From a checkpoint of a small audio captioner: 109.6 epochs.
Rows from block 8 of the audio encoder of a small audio captioner, named by matrix and row number. Each number is 128 + 32 x the weight over its row's rms, rounded and kept within 0 to 255. All counts start at 0. Numbers have three digits each.
After each channel's rows are labels from the 100 clips, of 14976, where the channel reaches its highest value: "top examples" is what is common among them. Only what is clearly more common there than usual is listed. The data: short pieces for a synthesised band: melody, chords, bass and drums.
# sq0: squeeze pointwise conv (encoder.blocks.8.sq.0.weight, 56x224x1x1), inputs 112-223

sq0.14:133128127122154129147127128130128130127131128132128127127126129128125128129118129127121145128130128128129129128129133127127116130130127126130128129150129130128127126129145130128125128131123132129128063131127128129132129122135129128128128130129128130128123127126127129134128129131129126129177128128126128125127127126128126129057129146127
top examples: saw pad; tempo: 110 to 120 bpm

sq0.26:129130125126128128131127127129085133104128128118128128127127128128130124128129128127129125129127127124129255099128158131127131129134126129140128126129128128129255127128127128127111255129127128127120125126127125125128128126130127126127126129125129130122125130126117129131127128127128126124127156133128127161127128128129123255124128130126
top examples: marimba-like; melody instrument: marimba-like

sq0.54:130129128128133093131128129131128128126130191124129130130138129129127120131130128129129127129136128128101102127095130127129128127130128127127128130128128127123122126129128134129128127127131127127149173128132107125120128096129123110127128128132133129118133130131129188126131129130127135128129128135129128128129127255129130048223124127129
top examples: marimba-like

sq0.32:128127126034255128128128078128114123128126129132129114128129129127126133128126127127123129128128127128132128126111129113129129114129129128128129127129130162128130129123127127132103128128131155128129135128123020129038000083126127000125228128128103179122126131104110129128130127129104126128125126131129128127124124130128127130129128127130
top examples: key: B major

sq0.42:123066128127128127129255128129127128129128020130121129127127123127128124130128129127124128128128128129117125128129131127131130129113120129101255120127129128132127230128129127129129127126128137128126128129128127128128128129125128128078140128129100128129128128017130128086129128128044128129128123128129129128123127084128133082128130130127
top examples: saw pad; melody instrument: saw pad; key: E major; key: G minor

sq0.5:125128129132130128205127127126129216136255094131136127129093130135130127129190128129126127122127130128129126129124132106128127134128128129129128130127129128127130128128139128130125132126128127122147000120127128131129130128130080129023123128127128130117131000127130127133128128127128133121131127130224131130127070126131127128130129128250
top examples: key: B minor

sq0.13:128128128128128128128128128128128128128128128124129128128128128128128128129129128128128128128128127128128128128127128128128128128128126128128128128128128127128128128128127128128128128128132128128128128128128128128128128128128129123128128128128128128128128129131128128127128128128128128127126128128126128128128128128127128128128127128127
top examples: sine tone

sq0.9:126130124137127130129127130128093131128118128127122136128128133127128130255128128148130126128127127128129125125128130126127073129152178128125114255130150130128129083128125143127129127128127128128127129127128129126127130128129127113129126128129135128128141128128128135126083129079131129130127132127128128127128136127128126129125129126130
top examples: clarinet-like; key: F# major; melody instrument: clarinet-like

sq0.7:128129128128128128128128128128128128128128128128124128128128128128128128128128128128128128128128128128127124129128124128128128128128128128128128128128128128128128128128128128128130128128128127128128128128128128128128128128128128128128129128128128128128128129128128128127128128128128128126128128128128128126127129128128128128128128128128
top examples: kick; drums; rimshot

sq0.4:127126001127128136126129129127126128130128127128131129126125134128132128128127128128128128127128082131129128160128130130127210115130128100128127127128130127127130127126119129255127128127130128133054128123128127128128128126128122128134127128127156134133128129127127128235128129127125121127126128132129128120128127126128129142129127127153
top examples: crash cymbal

sq0.16:128129126140136132138129129132128130128116103126128121129069130129131128130128127136126008197126127129128129126118143000154129169130128129098128132127127133128129103220134125133128131098009129125127129128130127129121128127255128125065129132129126135116127126127131127116135127129128129130106132131129001128132128150127126150129130127129
top examples: bass line; piano-like

sq0.52:126119128128128131130128137128128127127125126129126127127125127104128109129128137128129130148127128128129127128128124111129177128129051056128128128128125119127127128127131128135128126128128128198128110000127128139126128128127129128126129127127129126133118122061125128122127128127128107126128127106129135128128128128128128128128124130137
top examples: horn-like

sq0.6:127127125129129127128129126097128128134130130128130126127129128134000131127129132129124128127128127128128135130135127127147148129128126128129130130255167127128127128127126128135128129134126132134131128128128128129130180127129128000137127129121127193115255128129128132129118128127125127094127129129131131126118129128128170128203128130128
top examples: key: A minor

sq0.1:126128102124127127127128118123130129132126128127130168129127129129126126130125127126132129124131071128128125125127138127126255129131129123129127120127126135126218121129127123130124129117131124094128131128123127124041132127127126128128134128128127167122114131117138255129129128126000127128129154237127255117128128129127126129162131114128
top examples: marimba-like; vibraphone-like; melody instrument: marimba-like

sq0.30:127127043126128144100128130090129144112145127128129156127125130128128128128124255132128129131128128128129129134127129134154128094126127128121129108129129127127132129130127128129129134127130126132130128128129127130128128106127128128024132129125128128135128250125129127127100108123127082116128078131129129127031126130129146128138126125128
top examples: key: C# major

sq0.49:128122127128120127128132127116128128127129128128127127128127156129123128128126128126131129128126125126127128129119127126128128124065132127129131128226128127128124128127124128119147127128127091115128129128128144121128130144012130128128122117127127121128131126141127128130124128127255129000130123091127125132128106128128127073123125127128
top examples: square lead; melody instrument: square lead

sq0.55:128170122129133127124106126131121129114138128126126126100128129129243105108128128255128124128127127127109194123128131132127129131128127128255130128128048128129128144127125129127129143130129131122123128119127128128129128125127017128126127128127126128127128127122128127088000130128136123050124131129129132228129130071121134130123125131131
top examples: key: D minor

sq0.17:127129122119128128127128128128128129127128124128131128129128128128125127128129128128128128120127126123000129126128130129097128135115127129128128128128128128129128129127115129121127126128130130128128129130129113132128128128130121111127129127129126128129132128122158128127133128133111128124128127131129128128070127127127137100129131131124
top examples: saw pad; tempo: 70 to 80 bpm

sq0.34:129122128127128128132127128128072129128127129122128128127128128130128129128128125129126133133128128128108120129114121128128123129128129129128128130127128129126127129128128129125134118128126126128127127134129116134128129128130108126129126128121131129129128127130128140122128128141125128126128126136131128118126137129127130112128118127128
top examples: string section-like

sq0.46:129127134127125126127128106127132087130128127129128131128127125117127129129000127134125128123124127128131000129032127128124127125128126129129129129130155095255123127126103133135129133111130255130128128068126130127128087128131057129128126128022127092122127130129123129129130128123129127132122124128131126142128125130127127127126044128132
top examples: key: B minor; key: B major

sq0.38:129124083128127127236128126127128135129127129129142128168066128136127128130128128114255128032125126129116128126126127127128128128104129106127128126125111130129127124128133132130103128112127127128129128129127129127127127255129145129131128128127125130127120129125138126133127130126137129124127120136130127126130048124126081127127130128129
top examples: harpsichord-like; melody instrument: harpsichord-like

sq0.28:128000128118128129130128128129109118127120121127030126127128118129138125135128124129130129122130147120059000128131130127116065134126127161130128130130124135125130128039186130112126127206127124130128128128125127149129130106127035125127158128130126117131028121055131128058252168129128129121101129127125027131126130123130126127121126173133
top examples: key: G# major; key: F# minor

sq0.47:128128127111128128125127128129129128125128126129133128129128128128123125128063128128127128128130128255126129096114126128125128128126115126128122128128121126128127090127126128128129127128133129127128128103112127127137127128122129128129130255127116127118125129127128128128129127128128126129129127126139126011126127123129093094124128130128
top examples: key: D major

sq0.20:127127105126127127126025127119126122128103147125128150121113128129090129131107127113128128154127125128128126112129129130127126127255125117139124128142132242127127014130091128124128126127142127128128129133128126128119122128130129126132126093125128138129131135128129121193130127082128127127128128128118128130125127128133000211147130130128
top examples: marimba-like

sq0.48:127124148107129128093129128127113128130129128000129130128127128128127128128129127127131128127129130128132126133132130132126130128125000127127128127126124127129129129174044126000127126128134128129128129127129000128127128128127126000129128128127129128128126129126129127128128128129128128134128127128127126126000125128137179129127134129038
top examples: kick; drums; crash cymbal

sq0.24:127120130130141129130127128130129176129129126126127124128126255128118129131102129130128128127161129128130127128071129017129122129127128127128127129132129131129126126141128132126128082127127127127132128128128129127128129128127130127129128128129127128124255126126129131134133129104137128126126128143129129127133128130129128130127164128128
top examples: bass line; bass guitar-like

sq0.10:128128018127129128131128128121121128127110127120130000128127127128128128129127130126089128128128130129128127128128129127126129127129128128128128128128129128125130128128130126128128125128131128129128131128255128128128128126128128127128126130126128129128129142094128127128127115128128129128085128128113128128130128129128128128127130130133
top examples: tempo: 90 to 100 bpm

sq0.2:128128128133129129127128128129131135131152110130077114128093000129129128128127128129125129129175099128127130129128128128127126128128126129128129138128139132128127129127127128123131128129119130146033120128110128128132128129130127129128129130129093141138128125105127127128132129130129127127128072090129092128128128127126130130125128127128
top examples: electric piano-like; melody instrument: electric piano-like; vibraphone-like

sq0.25:127141127129121128125127127127128129127128127129126119129128128163126125122130128127127128127114127125128128255181130126000128129128129127130128129129128120127115129000129126128128129128122110129126127128128130127130128126129098130127128127129125125125129110126128186127128111129129130128125131127129128129128129130129130120126077127127
top examples: drum pattern: shuffle

sq0.23:127127127126126127127128255129123112028109130126130123127130126128129129127128129129123124144124128126126128118084114128127087129128042132129130128132128128127125131122116128125255127128151126122128129131128126126126128129095103127009128125127130128126135148131128128000130129128127128128048128131130000129126128115121127129126127130122
top examples: bass guitar-like

sq0.31:137129129128129128127126129130059128125130128128127127128130124128129122123255119128124116126127126127120132128127127129119129129126123129130125127130114131123128127151125129126130128126128125095128125128127128129128130127128128125098127128125128127129117127116076126130104128148128126129128127128128132128130127129128129128125126128126
top examples: harpsichord-like; melody instrument: harpsichord-like; melody instrument: piano-like

sq0.27:128128128128128129127127128128128131128128128121128128128128128128128126128128128126128128128128128127127127128128118128128128128128128129127127129127128127128128128129125128128128128128118128128128128131128085128128126127128128101130126128124128129130134129129134128126128127128127132127133127129128129128103128128128128128128130129127
top examples: closed hi-hat; tempo: 70 to 80 bpm

sq0.15:128127128128128129127127128128127129128128128127130132130128128129130129127130127128128128128128128129128132128129139129128127128128092128128128128127128128128128128127118127128128128128129128128126128129128127128128129127128127125129128128128129129129127128127129127128129128130129127128126128130129128130128127128128128130129126128127
top examples: crash cymbal

sq0.43:128128128129128128128128127128129128128136128128128129128128128129125128137127128128128128128128128128128127128128129128128128123128128128120128128128129128128128129129128128128128127126129128128130125128128128128128128129128128128127127128129127128128128128128135128128128127128128129128128128128128128128128127128128128128127128128128
top examples: marimba-like

sq0.18:129128127129137128129130128127023128126122169119129128126128129128128128128127128130127129128136128126122126128124128129130129123127128131128130128118106128128128129134127127129129128128129129127128129128129127128129128128114126084128129129128128128128127129127128128128138124128128129128128127128128128124127128127127125115157128129131
top examples: clipping; text has "clipped"

sq0.21:127000127127110124113129128125129128125132129129000128078145127124128131120128128129131188144129128128129131129098129128130127128128128000128129122133121127124127129022128128129128128129124122038128128129127132129126127133129128129126104072127137127131129130127121228128058127126130000117123127128129128130128126131125130133129127064126
top examples: key: A# major

sq0.0:127128130127127128130130128255130128128032127000128128126194000127128005127128130128130129127128140128122127126126123130121109211128118130129128167128128128129122123126129126088130120128126127128157026129126011129126128128128128045128127129128130127138122125134127135104128125128130129128126133125128129130100183128128126126119128017000
top examples: key: C# major; key: G# minor

sq0.50:127127126129128127065129128137129126000123127128127128000127127128128114129127125098131128130128130127175128129167129129127127131132156093126127115128128129117129125127128127127126128127101128128124114133128125130127127126128120127129096127129119131128126123127126126160130127129127000130129220129117128154129128066129000192126131127085
top examples: key: D# major; key: B minor

sq0.8:128133128128129126130134128127128126122133128128072126137126128128131128130119133128126127133126250132132128126127128128130126130131128124120129126135136128125128130129128130129130129122129125127130129127129130130130128127053128128097130129128123053131128127129129021128128128126129130126129129000088108127127070045128094130125127129129
top examples: closed hi-hat

sq0.29:130128126090123128133129127129058130129122114106127131137128088135132060128128128127091129121255128127129127129129127125129119128128117126130128129128106153126127097124138128125127129255015125055127109128130128127129187126120126128129129129093128128134071129126128129124128168130129128140132214112127127128128194074128000128101128128127
top examples: key: G major

sq0.37:075127128098127127127127128128126127126127125131129128126128125129121126126127099125113255130128128129126127131129114125128130127128128129128128127129130128128103128126129129128130127128125128126126125219128129255129048128130127135126128130121127129226130129128129129108211128128129128132128126126167128117141127128113127127128129129125
top examples: vibraphone-like

sq0.53:131119125130126128127128128124169128132122117128130128127000126126128115128133129129105126133127125122131128128128148115129126124131094127126129110130128132129128129114182124126128130122130187124127000108093128126123119126127128128126131118255081145123059095127068103130125085058119120140126128127134124133129124122122127141130125127129
top examples: electric piano-like; melody instrument: electric piano-like

sq0.22:255126128129127125128136127127129128126129137127126147122126129163128127124127128100129129129129127130126128111122126116130129127126123075125132046127127124128127129146128125133126127126143127131128129121077126123247144132126133130130105128116127124127129213046145125122122127255127123129128123129129132131123126128129128126109127128135
top examples: key: D# major; organ-like

sq0.51:127114125153129125128129128128126129125130129136130133128128167255122127131129129127129255126129120137129128129125127129129127129126133127128128128129123125124124127128129130129128115128120118117124128128128129128128130128129105128132004129112127128128129128131243154050128134128122128130127130128126131104134129128129129077128133128129
top examples: drum pattern: march

sq0.39:128131123126126128096126129083130126126126127128124096128055135129126136124023124121109126105159126130127128127129128128126126123128128127130126128108182127130129124145089135128128127130133129126124128126128130128131126129124128132127127127126130121134124124130149083127128131124125128131127127127128122125130127126129120126122118127127
top examples: saw pad; trumpet-like

sq0.12:128128116134131255129128128129127164134128128129131120055111128129128210125128128131102103129128126130128134108123130126137134130129122129130128131127127097103131129128182130125128129128118127081128133125129151127127128132129112129121129129128131237127129141129128128092151128129117129124120129170217125127133128128126127129129147130128
top examples: key: G# major; organ-like

sq0.36:128128128122127128102128129128129128128128128128128128142128128128128128127127128129128129128128128129019129128135127128127127133095126128128128128128127130125129128058116129124129134128128128127128127128128081128128128127127127128128127128129127128128129126129129128124128128128127129128127128128127128128066128128128131125128127128120
top examples: mains hum

sq0.45:132115131119151127130125130109128147130130127129128122129128121122118129126128128129126129128129128128149128255143129059128152127131127000126124130126145135065128126123129128130130129126127130124128161127128130128134127125128130128128129125127084132128132135134124126129127127128122125132135128128128134131127008120128127133131129123127
top examples: tempo: 100 to 110 bpm

sq0.33:130127129109128128126124125128128125129126128078126128127128125127127118120149097128124105129128111124126129129124130128126127128128125128128126128128127128130128127127127124129128128129130130130129129126128089127120127128130132119127130106127128129127127128128128127128118127132128128127128127125128127084076128129128130127130128127126
top examples: bell-like; electric piano-like

sq0.11:129127196135128128133128127127121107128127105129179127128128128127129144128127129127083126127129129128129147125126126128129129126128120128126127127156128128130127128127112255116129128129128074129218128126121128111129125128127129121128128127128132128000128128127125127130130255128130127128128049127127121128126074127129129128000128128127
top examples: vibraphone-like; melody instrument: vibraphone-like; marimba-like

sq0.40:129126128125129128128129129128128127129128127127129128129129128131126127129105128128105128128124128128127127127119130115128127128127129128127129130130174233128128129127128139129130129125010126125138123127129119128054129128127127127129131128127128162131128133168129128127143129128130133127117128128139102127127190130120127130126129054068
top examples: key: D# minor; organ-like